python train.py --encoder_mlp_ratio=4 --decoder_layers=8 --decoder_mlp_ratio=6
Rows from block 2 of the text decoder, named by matrix and row number. Each number is 128 + 24 x the weight over its row's rms, rounded and kept within 0 to 255. All counts start at 0. Numbers have three digits each. After the name is the row's rms in percent of the matrix's.
# k: attention key (decoder.blocks.2.attn.k.weight, 320x320), inputs 0-106
k.93 111:126186176117112098116181131147141105108137130100120159119120089126121132161127130154123088119094133116127145116149113144149129132126122089132161098131129145158132143122120112102145112147111124127120119121123158109119141104090127124160115136082112132158132127087092099161126099138127137133088120099120158110145152139115161
k.94 098:147164108159147099175140124152134117118112142145137102094147107153122140145144147141109119122171090090155135120093123129163134111159124147133117143119134162152106114083128152111148138136134122151099107135138143067124141097136120081174110091094152090176143141112100122142096166159096141102101182104146123124102152135125171
k.95 089:129143079160148149165127167094126106118133154149131152096129133099120090129125137114135127118130161125097129149144154086122120107107112098156160121111122103142106142148146109153106159159159113160149114102165090111119140157165129160101113147110143169155143098137096096125110116125120127143163104166144108125115117107150137
k.96 097:124145160174102132129149099114088144094118164129114110119164151151144131135118106167144114083175131099105168132143100085133102158086103142089148108168102180129121128132112147117145100126090144111088157120111121118128103161073096110162177104114158135120131132087089107122130154134142157097140149115091155138108155130090144
k.97 086:094121115107141124099134134105152098123111108121145147127151117170136155116120158093133122128082141125157107138123113168099124129171125080180113122113144094125100147112110106157136127115128135113145120136105159087138111146193094092117146113121106149165150099166128156103140124139149113142146158138132104099161127121118150
k.98 095:115114157130134079099186100115146132129138117125112135110123119139094132100112098170117094130123141137136153096136130110168142154114143127111107113141092135124114095119114119140132128131122154112084125099122097134126123136111107108132124142110154103113172125091105093161102147141084120168093131077157159148144141103106155
k.99 113:127130142111149098101148113129101129120120175133137164151157129134143154104098110158120083092122126138134149108143122120121153169121130136098141114115096130170159130126137156094143116120096156110076076133102111104154140157091137122126138198111109139126106156116110127133115142138119159129089151103141123143129133100114148
k.100 099:151144125126105108155145126135148152099100116106108103083095105137111100119124123141109075152148162118120164176100104168141101081113136138170096077115140135110157132095121138117123111143118094165176122163140117102119125113135081133163125092114125092123094151137137122111149146149095136118103157156157123104132121151114114
k.101 083:113136125159157152094136093097116125182140145147096125135089093142130143113103141085138194150159082147103082138096116155160101132091161141085122103146144111079138099166137141142105135137115085177158173118132129135122153099144161124152169136138109174102101137172144102123169124079157124139108091151101141088130126131138126
k.102 098:143144108169123140135120112090122152114140079113118100150155159110117120088118123129130154150148131131131105103111099096109105102114096164147100152125134137125107161148135138148149176097109152140148175118106120125154093109125150131146152083176114124152140114125139159129170139119114145131169087162102151139133116147167096
k.103 085:148168160092093129157155105115157095093112142092156150157098110119105131098124124141143087137149127150098135100114104133134101158088122124126142094116142174123167162109130113126088135120146112121100118120136112150109088116133123144162128154092140108155107125099152108162096117128076137157113153092154117111149127119086143
k.104 094:111097123142153165109099151097123163105137098109124112104102101116118119142142117143133121090141110117108128144074135178120104081065130137147129125191120088147135124113151096123126116148134126126129179120119123117117136128136073100115097099093113106169171155136140096136095168165101130102171148147094109124101155135113125
k.105 091:130125135108142147128116110134121114106092143157136116135111108121104104125121143079125097105089130160131151095160104152153153174122134092117118133131159126165132121079112143110163110109135156102083120112112157107136112130153113085109087151140099107173187104095148130133091116144149149109140158130144167141112153132122130
k.106 086:118136124108158164103132120128137127151156169116121120129153094109117158107111107165144161134169171105115157157141140110107123147107144117141076145091163142158125120177155136123107134138134151137098109172146111147126132144120107143097140157095136123146139142116166119157125113135132081136110097108115126148073135094103095
k.107 096:153139183126130097127138111133094098158118155113106131120158129104140159137153074153153131142118115108111147129113116129161147180104125124122147122157121103146158156151136147109123083159128097105058169109113141177146124155069095150111139124118113119168152116076109122123105153118115129126140135155104137142128145132164142
k.108 086:136136163123117143129112134149105120129154164084115096160098144151112157134129131146157122104108091112159122132143127164154101160135110097122135135123121127102122124106123133125098090102076103091123101116118106104120103109078105140120119159089089166146116157114091150147097146153077142165143148118151115091110108099127182
k.109 105:102106164125118111142139139121114148156131165129164150105099093169121147163134129140098108087111144157148149105130151103154148157102120132127150091149098166123158147103155160107138131130092150136072133133158101109103147128104114140129143141106153120122130111121093119160100161180087153135094118109140100127147141137123141
k.110 099:116117104106142160102069125135105161150096112163142117105143167133121115138119142095135144126138091112101098130084123108107133101091154121149138126154127096082141134141122136163150109122151117163147126114132107110129091114149162151129145127136146145155116114139132114154160127095148097119168137126132122132100141146178094
k.111 104:145176134112100112124157162114142130144130133095144153113144123111118176113099088114143112119106138133143113132087123122171128144142140096129124105121130131134126122093150104104108094123133136109117129110112115140104137087116088096144124145089107127139105135122086108154090121174100106164136174150131142121129140143094171
k.112 097:123088121141148153100090121127101148122132096180141101156162139134138143143136160104141133130157114088143111095137148099122147104147078127100104156105113100150089130157100132123129152143124147117107105094138142169112090105123188153084102106166109139130141112159111120123146100115130101099142126130147151096142156114135102
k.113 106:133113091088144146111104128114146127143139100159124118114145160124123118115141139105101121142121127139113079155120108113128143111119150108121159140161141108111094128095150108180106175121121092127143147084143169134122162103164165130089130121133116152132115115115155100112161085128149109100139124162098158106116125124172141
k.114 096:122117147081147128098139124134126095128162133112161124122111087157137157144142129109121121127100114098153088097149089154147128130118126123088153122154126131148111133130134136145116119154103138149092126130153111139149146115106160127110079154123113129145166150128095088127086165145140148166110097097118161117152143084136172
k.115 104:094074110159154092124114149174134147090153107148141137126091141115137117098091154166143165149177145104121169085133126124140093123110120173140088116104138111100160114132123107100109102109105160102133121194138102155178095150117104171147122142105129125090126112117111122143156124138155104145121131121115106143133159132149120
k.116 110:149170154125123093114194137135156137123155163115161160157101100157129170110096125161148077102134119123096140103122092153143121164118117090120150112127109170172145112127134106104137122168091140129103131156097147107140116115093129104136146178107124135143122137132123121148101161164118131132132119134138128124100118136085154
k.117 096:099110183158130129146158109133140113097159134155092145168148150151159131130122119113110134113172137102153121072156109115090115152112084117091123152191127145149148131122124138083142128115124116107128159096137107161138143153109130180151161136114130108135128160099107109141098131127129152154155124105089107130109145138127120
k.118 110:124112130139155135111130072110133137156146115138093155186136115112171136095137112126154186095119148075141076099126124123125145138116125108088159145126079096136135109137137138141146117149114108104127143102132136156125092140122132184145148146138145108076133128111144158120126108114149162112125085120118125103101148113152113
k.119 098:107136112090102123161115116115075168169152137147113122153111123102158115144145092080119160152133121131104094129082123148117155143139143140112134082147135096108128169117129121174117129096178091164158158128156107131109138116162116166112108118148136148158093140145139143133135117115160148105159113116115132104151124170148138
k.120 097:127188168142152128153124144127145094122114155146112148125181144138129113149108126157164097153106130088137118141152085144108129127183101107137131177088112146146123140136121112108103105116130178108091093156101106136096114119165119156148100134127097148112104154134116128114097107160129159129087129115173165105121158139100126
k.121 087:119091103129159129137083107117113113095145094153150138138102127082120135123170146097094169169116121104143135147133160103128148122141110174150109160145162106113120126101105130159142124099155126152151122096141125152162098151127111109126162093161162120140160101135137168101168156137122148122128123166136121158105129137140063
k.122 110:111154151092140113158151169103184115108137140126145107098110117118098123154110106161150106142094158129104172180115106159166131135118140127111119098154099134159103100125110161126150093159134151110110106128108139073103121135107079108146135149137120115165118124152113137140096122155136097115145164140133112136132143159084161
k.123 103:114122170108150107079150091151115126127119150129129173132161149115157106099107112151127114138164126118115150083161134115152117184148127130141136139122136130132165104128125110101114093120130135132116118120102094136119097140129154170121124165115127153116142101152138112152148104117121165166116142127117152118105150096141135
k.124 110:103152112145119121123158160108146147114115161102145114122123087168119163107091123148136056123110107167117149158090153140140110091107112114113097084090155126115127100127137155104126135150129150128121105128120115110095116152116118067110094098089114146160117105114124149160121137184101097123097140123143108108131106125122147
k.125 092:154093148121136100106145104150119144119111152096146147153107117127111130115124127129108114123173103126174147131093119116149156103097100159155091150152098149098142163130128103139115138161109135145090127137151166149107069121117075156142113151126108105138171112121136154164104147157120123085154113122097128135081126150148141
k.126 098:095164120129139138139130093148176112134129166119131144145120103149098136124132124150160096129153142114140161131115099108120088156102116109149105086146125140117109095116145151131125090122095138117124098127123139131095105103107075138137145155113104095136148119127148143160127118135103105101140174113120099137116123142133150
k.127 107:119076105157112135110080142104102138132129094136118095117119144122134103146129167127103142130110103104157093119141166112133085125119101137129140155143162102083103120119129122156142129129125135139193167112110129170122103133164173162080156111151143125095138152134170163105124134093169132128171115156132117154141145155155123
k.128 096:124135119110099160100087104123075188129166163124146123138144089154099148148123132169114079134126146187139134128146161126154138167100130160136090087108145143165129174104104123165094114101142115143132129118136152117120133153137141121139148157095104133137156161149162162127129137140129097139098115143141117138142103180106152
k.129 098:135132143085129096120167184173127099110166131135137169153127119148105113101101114100151078155103129174110112136152099137145178161152148129128134123081103155114130112154116137128116117141126128115146111161088137104153123143103143141121131153091107142135111163124146083145150112127103143129109122102130104100138174164113101
k.130 090:173139073164109168167088107106133126116128108099158140088158152151129107148121127106129157138145089144140100102114112099162134118103099150141117140163118128130137145148146133082126093130135132161112146143123097091123116114163157143140145090133178093129115125172136117126136096143125095079179153148157128148118123136102164
k.131 102:151127148164126133103148106127122173160146154079146139137119110146146135123143151110171119145118154190128118151082145153144090099108134156120140100110110106110151108124109097169121112102127128158137138138091131103152101121121110160125141087115162134147118115147113098101120131153125120107116147132132122105114124164093126
k.132 097:089139093144154174125085107167099144116103094117101111154117133110125095083132135138115134112157133130107133106112144100137133112110097130143122123117129155155084137155120163123126106103104134114112112149100168141131129112090167115143071172091113162114188160120151136127108160104115167159094105156136147160116099125128102
k.133 093:121151178115090108122180131156147107115133121138107152123088111096104165129137087145177059139094122148126161171142089146153121140143143090151179123090138135131135125123107164146128155144114113099150146106155126136100158119117135118163117173127101115151099153102106114114135120128081102128091153104126130098167099163144130
k.134 090:119143166146106127150158150159149115143124152097151118077102079171111131172078143137137116121124163127086109135139121171158151109112116117145101102133128123122140120135152117101101169152162088147119153154098158103147161100121108116123140098141145106108121117128099126140099149144090078114136139157166113130104138110138147
k.135 113:126132120165115147130137152107118189098153148122166124083157107140126149150183102137109162178113132136110093163093157149112127116076134143131075145132144131145150107102142115127155132141146076160139156116128135117170125130139147097091167103113154107150146109173119153132107143117121129116127133157122102131105098141159133
k.136 090:138159113102165086146153126112124095119106128116140128157138128072135158083148127125123124110122092084113129120169116151126120146168169140148133134174125130091140146098142121117104117140148141140177107129152139127111151145148150107164088141103149110139112155149144109148147155080120155125149107094071103164120104130149131
k.137 111:139152115142154102136171166113183091094110094128149103084127139104162145131146134109083141168147160122138098114130073146123128169088116123102106126109169148131134140116121109137144093170145102170141138103105190123144154077111145110092112100149161144129136132141097131086106100152135132144130183127146137125161098141148133
k.138 094:118148180070154115105158168130133144125158187077162181135146082140117119092101099176121103136103171161105095182163140142095129163116084165125147101074143138135157139126112108161143136130137144139130163124123119120116134125095102101148144156071110139122092137103128096117112160147107132134119091123134148109139103107110112
k.139 092:147135170093134115138103100155091125193142151100152104190133116134128140109078101104130118105104133160123175084155151127099094117128125097146108149098137113124108111174089125120137148100100150131109162095120108096111089142118135186137165127136092105112138168118173126146174160131136136131110140099102160111108122111114088
k.140 101:117130126169107170154119126131158119131094099155141150143147164098110090132143134144136136154134132106135103126112150144116114146123145129079120130151123131150102125156128121065131104121127106104108136132111175159147094116154163160079130160122151138115150102124153141131102138111154154127106090133139167106107126101096145
k.141 102:134093105170102117110078086085088186135161109141153141122133167112164123137122137123150184086178087099158087131091182115130086081098152138102105117152114127125128135148160134095174152101149114144143122132132091149111120152117095124100158118151164136118126100154150173142143136104142128067160118129148119097125146118141110
k.142 095:134114156128130150094155132153139131064176106086136160082152122126102142110132123168155128129100139162108102130159118152155140156100082155107143113084154122139116167141151159161146097109144116117121169132143103133102134150096157118107116118114118164156146128135113137126141131167104138143127120144145153143165134169154093
k.143 096:144108135091125096102179170149107117126150094175131145150104156091107160118096131075138105086097125128148158099124087148130106168155172125167150141166146125105140100132126099106092138150145128134129131132115083141149120135155123151127117092134092107103132126079135110112078110104096118130147145076098143155133149149169125
k.144 092:143107117110097103175130142153167141134176111065148138125163104112101152123111138159086134132125181154085132146141148135154148114111098125135142162133128099111113133139144110170095133165161093135136107089134117078175155088123098147102129095160131104120103148099141136132121123125112110129160188166160113147164131123097122
k.145 088:091141095109154150120086154148153116119099092097100113134093133114086124119130117124126086175099109128123107151108109134081143167140082104142134130107171163137094151141117168135089140112113138118148167090144150105134168103103150132125102108154130111103138146108112148132178134171110102107134139134119154115176128159118148
k.146 086:112145171158097086125115126110137114056135104135096086130162146125143135156136120151137135146160104119137109139135063149091151171141148165105121124157131082121144133119118145116101135146118121112152135134110123126175143093126175094139098081141101115093141139136099131096144129148127126156110176130131143159133117130123126
k.147 098:114155125137126170139071150104119111137094093120162127093146129107138106131138138146092131103152141077146131085143142111137096146104158090093129158156107109149105130149135089108120141107122136114138125087150132111145098110129104130087124109149163129091164100123137152083128113172113116116160160099134104117103116109099154
k.148 108:193139133158115127131143109134154139140152166120132132113141133122151138168113119134157162094126160149123093139100137128137096119115178101123116127102165127114175136105156122111142110156152132159158127156132084112179104121154096117086135113141142095097111110139105111113085111094092092149123184104132141119097095131166124
k.149 116:131128151137147132132178119169113128154135164118109115183137117116144129163088143127149148089107145181119152161138132140144126112155127141117169120105134113153164113131105152165135135144117141157106101118134071128120115132113124162157133150125099139125058116136104092141100154116091130115111132117086110115113122136099113
k.150 100:134101150083121098137132163135137141134166172105140149157129091088096150079113140151159100125115147134134114154186121111140180153136116149140185125102107130150154136120117146122093145130133158110111121139085132141113142152101128168157133138098081134123123120095135091126137162141121124164103148131111107130122105100101110
k.151 104:166143130121106117109132120091110142116159132096139139130124095150119129138099104141150114122140153139109135138096107119136109097113170128109082132128156105152152093128151118127127120125160136173141111138151125119157129093156103143087140089093158149139131120170081125101133148154101106113147184145158154090136114134129145
k.152 100:143148152063105109153179161149137143137096176110129161138122080118120173110088105130158100117102112158114104101122083111158164145149129106157134115131093146114148154119162132106138129169089115078090109152103145135118156155102131113128098137098099125169100155111123077126124138147087123166104148105145127117114115097090142
k.153 103:097167123108118100157091122126157088092104082169119119088117154111105129131151145131099137126150139093136107133149111138087119151144098133139133183140117131126109095139146101129103152129132142089169089124143183161102133150142159106102078109149107157121127134132113114136133132110131130138141135142161116154118135096106140
k.154 099:132085146081103111104142115169092118089097123148120159124143156135090114127110132146118081128109131084126110120176095144140169165174133158105169123129116168114117101131111137122137124128147119086127109133112178162119131121148144103156119131132134130137172117146109114131148113105151119153148081109165126127149118085118166
k.155 092:140129112119102148128155139166143159135134130118151104103116133127156141167114112180159132136087158186126101160154147112106156116149132105145132089099157104135169142081108121155109160127097096123135166135097148129157121102121132122104171175136093154108113120138119111141117131114139150104105142133160115107148121137134130
k.156 104:094135118132159138129064148092148103097114127119121148119118158141148085128166138170078102134127135088120108094116121158129117108099121100103095135159114146126097128155139126095100141125144115112160146098146186160134091109147125129110080157128114154097177152100138139110166137140170099112149119115148121132113127142100128
k.157 091:139129114111100145119118117139139154105139167094107156127152086111141147135132125149161113135109158183087134141147125095104167133131138112136176119093146124115127146095118134177084166127104119094116155145103148121113182107094097135113116149104139170142115135152093110146116097158115154105126142125126129114143163111148114
k.158 092:144126132137137118136128147088173144120102117131154146086138156167108099114183145118110160164128100143136129114124163110088088092130113131100090133135108100142109128148108153109131132136123090120147124142120150165135147157105148123095123123137168153134175092165106169130132084123132087119147163158147122126128119129133155
k.159 097:160150123152124096136099144129155142078106115118161116081156131115120139133135110173157109147162116104123098124083118162129127141093110141118099169174093101116142085112157120107163126139152144142115148110139151135114095119118109115126088161144123152124178142097141110109117127164136095175151157110148162131139086148156130
k.160 096:125140172111156116108150147178099143115169143117134137150156135146140159162130103106135130177123165140104108137109107156143185139134111163110114108093127140157115131093136156137148083148123165123118152121096153094128112104086107098160169100085136130149128118146138079153119112105146137157146114157137145124166160127145123
k.161 086:126176147129105086129122116080173153152138083142171148104110111145127162135107112148143103101120112117149104156150119124134097127103132154119117111171141143147136142119142132155138107146133152166162116106132083138151117137120083093127171127129130148104132149152096120133095110148102100132120144107141117132152146092162121
k.162 107:138094165114131132107191150133111120125155159148128148182165134138104128156087104128152151116132110196121133133117122124112168158164133160130121136120161151147160154117107145124147110114106123172130114121100131098148150131139115162162154154084119090131102151143143131159131150109110136141109117131115104105168155106143128
k.163 108:099145164133122123103140117140154064126084136160126151167094122075127158111094136102131138113147091125123117127169100106108104151145123090167170106120098147110155111109096116117129121126129166090148095095112135137154110145135150157172106117121093086096097123113159116087120156131125117119094125132102143145135148111092142
k.164 094:144121090157150109084127132164085159147163151102142131141132126108143130118104144108122122112122115186175176093133138087107133134125081128148119118075135106121100151164132137121114112103124135163094146149120058098107141119144120103153174100097160096115100150152132113149130130104130091133139140152117115124158177147118070
k.165 108:120158113146163152139106117099156054075105130150094100088131151096124105099139121121120138135114114100145104093156097141109129136139086128108166134164117120158098136154149099105125148146122138145148117126154190141112157152108160111153114130141113150148162128122144158102113094093124149162105117149106131141160132081109114
k.166 095:154130151109123133145098126111162081084134112104150114050117125097111101120167127102113120099108097112150110145150105159127096154132141097110117135137109099147108118108167096087160118170107118093160120116135129160139135127102157093082109131117167148097131122152126109102084114158129144160142142117136121131145099103169136
k.167 085:128106108149125149111111120084131163130107103138147103155083130122168156128146100119129123086112093152103093125117162113134118081086160161145126070128160119125123153109141152116104141118098127167126124100145094088153089140167082170127141117102120159111119147111145116102096108104120160092127147137130146116131151153098131
k.168 096:128115156132146093126161130131121097119143122176153159165150149138103159074135116108132141080109135112111130098161133121143155128186131140109118091093128133169120120157116103136122153111080178118094111110111084142118166123127102119160088172131071106096101133114125139149119176105151137122143089141138164106143106148121142
k.169 088:098113192119154141128132123153129109125154098112101147108142106094130115099087094126143083118100149145111161152160161090125171183146101151120159115093127155151128174115159130134082131155124138145148141163088139144090138106105150089115125160093156175163121147121136141148164101108144100143078092131133122163131121144137091
k.170 115:113147068144142146163109132116175124095121119146131111067122153138160104126181148116096139171129123096119097145085143112147124136063141124105105136150098103112133136121152101123157102115119112152109126101150166114144095136136163107097141089165165130098168087173117152105156099137149102116153119127166130109120127099160140
k.171 083:155161172147162141102122144131119100079153097123119155103139118137146139118145159108097156164128167128109118136147115112111109185115094122153106156085146098166116108128148138141134138135135129133114109096107153122100105153134177131149143099152124151128131155100141102082139132143104084171145127129148132111146147147122130
k.172 088:161136099147141108132159124152171152173123145149140168149106145119139110094150130152147101107133143088120101125137165130171095137106175077116125089149110123130156081150105128078187115135133156144157117153128093117079137107125129147078109134093162156151137129134138155160086161150106141118145135121150161086136081101158156
k.173 102:108169144076116130113164113134183094088139116128135137122150124126082156117139102162143095095088112132094105134108098140126125151144168135101123110135102152113181103113153110109138093180125132151126125139114182120132165130111106108134125134114104165142106113101082127098090123152095124165098142153144107100131077110103163
k.174 103:117137123108139134158137153110182140125126096135126101127101125137145151154162136112152129131145161143148094149103155129133097099113171141140128152132134123115164136082132145126109129137151112128167142086110105114125139102153126093131137107163168094138117141176110122094125109144114127108159189161152144146163087150162115
k.175 094:154161103147098154142144125109195073105076139136133134112143123085107106137161135097162098119118082079106092110152078101114109141169115106131148145157137140104122148113122138084136122157161133074134148095129155179130140115162160115090098136153118134092150113144159130083111117123125121136155120153167150117125143097118156
k.176 133:093117091121147140149088148120132126106135101111126109085111148103125084112185137140075130167135100083146104136097124140094131127107107098106113177155149108136123116141125111112151129142159112131131144139148171146124120112128162093113099113130151128138161128125140172126115101149172101145138105144133148128126112094109156
k.177 102:153111125110153147140131125090119122127078122147133117113107164103160146082146130112113139110130123071122079146100109116152144100150122128140092153168121118147118114154148108089152099158125114087116157103149140182136094114154163107084097161166113126097160124130155152099098124112165163164107100105152134143082106128151162
k.178 110:105124176120123128149107112159120145142122128136124103149159127132138140115111097178132118135162154152099132093131132152103171135150076092124117116151092115121124121133101146118115089127094119101092143128137172131121072138121122167133101162098122106139177141133157124162119118135156127125132109150128133147108121154136092
k.179 098:168153161135132128116149087108143131110162157112113154118151118118114133167077117095159150147129124151153124102130116136165146142122151171147110095079134103127114099124105134162140107124125117148118145127143097121121102119113141119111161143107121114168127100098128133123146136130127128155094127111118133128114165113085107
k.180 121:147104147093120102097196121159098109161141157120152121150135093110126156156064140121134101126117136164141169131139119138137152115193126122129183085106114144112122148108135150142117152118095167120117121162104080098116153164148127130148157144107121120161098138101107095154148143134107168141093115139133132129141137116096115
k.181 119:140096164103118122085165110172064146179148173142121148195104146115138158112091114098156139108134146194130167110145112119121135098164149137143162122112120118144116132169113140135118118123087167147091105157108109092143133139119096158179128150128082103135113113098130115126164114092096134112105112107107108136155144142094117
k.182 093:144098107088159114104116148128115149177113141126113158180093144147123125151132100182135148172131115145132115129137124117108156157134126117111141095148102108104127128154131123179107125104112091100096167159150138084120150145089102151120124091085101150143128099113117130157132131124137141145102108132087143112127155167080109
k.183 093:175121105160118104138174070161133117124107162124167113134146136136156158109111153085164117144122145084099143129101118116171128108125163125111128124135095147117161101136142089102146135137106146102108145150145139165144128148094133179094148131103164141127136081164091112127142107115104165123112165144144155150080109149155109
k.184 101:159137165108141104159154193142132133098105113110131094081176081140150164135103103104143129176120140117155159110124090172096136180103163123114122135104119115107155101088128103140120114128116149120138105113112182095109128121103142092125134138085105086147101161085088073101124116122129122128122184162115141109151118098104117
k.185 081:116167131141102100100130185150151135136121160114116103112150127142089116090124092132106109132073151110143140085138134140142108122128148144108152143131144137134140119133141102157133164127121153104127119136099128138109177116142154139133092118123086139149165140134093093120150105123127100139087134123164113125165100142097119
k.186 104:126114151110164111135133110108075170158184150094148138167111110126126162138096129148138131097160133165162138167140150125116121124090111167136131123085119125119150150116094165142133116132106141150119122153093065082152097106099140177169146118127150093121114122124148141148142121119113138109165118118099143152138125137100128
k.187 100:140136155125130113105148161123090129096105123172150119201140114096143138101133164100094149119159092114146179080168118101104120127154096115103148174123122108152151151169095115139138154143117165083109084122125147142110085123102161151157093109153102115152165113100129132130123149126153123148123083166150114105125132144086126
k.188 126:150121145110112139130161112151074153154180189116126141165125122121139171120101143136162120127143153163127116147129112152138141109136145140119131085106134144113145142117123123149129103145104151121095116125127107129161107126104096169145144142130141145163071107127113080141105124122076137132131125119091136124118128134138127
k.189 090:118160131161118098160152167123162078086113092161114137086115150167162124149152146104112102162139111147142158145113156141104122146105103140151157138129129121114119147111121134152120158122146153148163151109144110155178160106109130112119099081173126125098118120138106117116168111131135138097160116107159159110134137113125172
k.190 119:126110106164119148132099102105084157164120138159105133139122118150137109176144133110120176094131147143136104120115185095160059118082124116116100079142133103092103116140132128135139126096130123151119137145140086087141114154125099175117163129120158134103133083148107153157125097111116099089145101106123115152127167158131105
k.191 103:138175097153120127163119108143170107102132081131138103109104113141125133153177104161129150136094102092086096149097115139136103144105127091102148155172145105144148131150097133079125119126154138128118107137156158164124126160108143095122086119142161116102171127163098173124152084137146097147131145136161118092105105148155134
k.192 093:110125133118129147099134137132069103126162144165103102118156126152132084144165145146119122144158126166123097128135129142101155136121103150110165130122165168155134149120116148126136148133120133176091134164135085164157174176138132154146098160141126181150118119150120155180101137155126152113138069142111131134152133155133090
k.193 089:152138150093105144111151110091151166149139141113148154116140149114154106152151119132121174105134106175108082163082118149151092108131147095100163151117108143119109147128128133157135102160158111105145115123122127110140147145109106154091113137141167157127079154108145130099106135105139141133139156160135137110120076149139133
k.194 089:122101155163136118132099148103094129139115139103095101143139122149113138095110174138086151137100151141155146135162096108099148113116090158141116143131134121132101105147092172121110139079165165127098154098093108103135157163121120139154144114151106143094114141115175114129117136123168103140106141121097119177136144157123148
k.195 096:165120125104093122099118127144142169158115130142116151123169108122136147116129127115131156130126112145097100148128106175173103162122149129123089119119088122148130155118111130162140091118128092167142172121167105129088144128142113141132123135096132140120125134141094099134092163069085095148120133136113126151098133122130131
k.196 110:142169122122121118169115099114144126119113121136129152108136158141150135146133109097115154111118099131123080143101114143100156093087125116111116089154155134140151147137115123109140092145105081168093145129132143142155140096147120101117080148085145168168160131145123141119092117129128126121160121133120153113126095101141149
k.197 106:155106161094122151155150152130094162195148134108112138120156122117120127121130147141155156124082154122126113145161121151158125132169105117118148136130151113146092152098129146136152154148149120140125101138121105090090146160106138133176165099106119099140111154120115106141126128118129115135103130114136081154120163108131114
k.198 098:107097169137136120106131149110148129154119104149117099115134119155105137117152173124113110157147125112170192087175109140088107166167123145134143173112157137134138105140094156122106134140113136094135129151085134119118115155131096136124164096132115101094085158091152112116131108139152139174090114148112149135130173146085116
k.199 095:110116107136131152097123136168119135114126136128090116161119110163121113137110121122103096097129166108138131118130140082094100134134146170177128128110119118106164115175126164123136154145082120121147109142075110107143099163105137135113150123141134105072078094153120139103135087157129151123115119143136153152101148132105141
k.200 090:137158161162126112165099158097123106087131102141143106148143118135141099116151106117095084163127147087150129145117145096092147156102146152157115167131151113120111137180101126151083109128162163079138140151127157147133154153144106120108123149137116133140148131102107140161108102139163146123164096099153114113162150131082146
k.201 097:120134129097100131109144146105133157126121153155141149091157090144175167111153131089113169143106104132082093177092126165171128087096093060092118137162139078163137127101139094108172116142159097121126160088146147149130097091116137124156139125111152137168120160143113094099113110113097090100119171167114142106082117109156106
k.202 099:106117148116133131089112157129142150167153108092155141123106134145085115103150156154142116155125135125164133097121126098113151143163116120115147171128138150096084106138121130145142134081165125132165177135110111086160168125134129145132184140116139094110105091123134140120144136128127084122116151129125128167128162143141080
k.203 115:125118132174152122092147131150116130112131135105108100160115112105097166132088135155139146126128121107148165138153154104134103169164180151171111151108154140117121129138123146129116158143088162088137147154099127147110108146121133162114156148167118097124080126104118098078129132139115116133100170089124106154139136153123092
k.204 120:108100142120143131105136134122118131121157124116121102123141145115137145131092142135147107105132146153147126102161130107113106163174110150171118139115121149130117150138106137134088164111140146116146117175136126131150154164109139133129144150168105093106097134109146116143164099112146104136101123105121096183141155159095101
k.205 094:144160163132125152139136151091145143145106170139154147128105106111106148150097133096163120097148097157089141158090107162160108149103141099141093084140091132119112093090133139120162119129113101151155129130133107123071141132132124126139151106078131159151176128113111109102102159123095161111116127151122129097156138134129126
k.206 098:162156094120122111080137127142167137123134104115122089119156121116124143109135136135130119128159110120118144124090113125110090126130119117122095129146110102141100117116142116117148127152130126140177134155152103099154075132094108115106122093174094105083146122158158151109126124064109110145131141165133110169134150149132111
k.207 098:129137111153140106091164117161144096158144124149094079108116149162115145141124159158149084111122124138164123143163154105124165136164124186166124145124137151105153132147109136151089179082128180095099116179091113143110148122104163158130108138174136150135133108093160099144131108111151117094149089141107138153169181155126152
k.208 106:111114142133148096098159139146115142132138126129107113157137113110152118105102126115147137117130138164150128158169136095143123115139157142144131138098132177126116113136098141153126140110126168123126099146121063097136109109135144169103119155142101140149079136130103104106117144137104127138100141115136149150120108149152105
k.209 092:127146125105131138135101140148119114161135166125159141158158103121175147115097106139107156138105119129091119156091102128143133129132127121086136133147141141163113102132151154125126121139105132101085105113105164112148159121113100129164122155115138170157157162142102105155107141108089127114173154121150124073107091157161103
k.210 122:126096139128150139137153119128112141143178130122155135134127107134160141108100118129137140116095148145136120144133133139186124120154118136146129133071109129135100159140120137161121126090160172147144093155134068100100104137147122172152128145106137141122090109126087126137129146096132075100131113114176117171127150162140094
k.211 101:133092152131121103132168116098156146151141137099109157142103127117115163089091103146115088109164135120163162089158152109136106137121168128146093151126134105092125150148144152138119161118126149127132155126107152094098142133145107139144132155125123082105082149119108114086112110118113116141102151092116105125113125154071109
k.212 088:150136143126117140111123121137100139138085146135156146183120115124107109112154104145135132152095157133156133157099134175140098093096111106157155145149155114115125158104107091102174129171137081118117147084138105101093147092157140108109163134154128126168109132154132132150175159158127103104156163173156127129092089125156155
k.213 095:166103124125156101096152094131167137142084135104122111163137124128108158156148134126118135114106156101103149125103151144107089137108133138162131169082101128137165092163100134089156185136130160137141123121148113158164083148089102172113154114164114099122088124148137112138179148132098100110122166120121099135098141133134150
k.214 097:142117161117139129099132116112125112185133120111158112115150089100139124123131144148155162136125147166166142163107120158140109141162156089164136129071097099133120131137143097141159125142131111128160134123130119080082104160135094148164141133104140085089122144136089095108119095134094090152106149110143140155093151147137124
k.215 084:174132145103075154106134132096121134138116153146126134130122151102170175153119144151119141115152141108091130152135150117172089127155097076113164157157104126136142102105117111120182112178089130160166114118129112130104105119101127156153118089096105102139137122142095135086133149150104091131108157153143134095092102103106094
k.216 093:107136137115157125089144145146144082128138120090138106157128139114125097087147127150145081142147132132135169126120137089144119168153144127154119163120110136150139130167122170100120149128091141103130135111139154129141150135142099143118119137184114118076140112131135106127177135118139092128138098115137113191117146136118104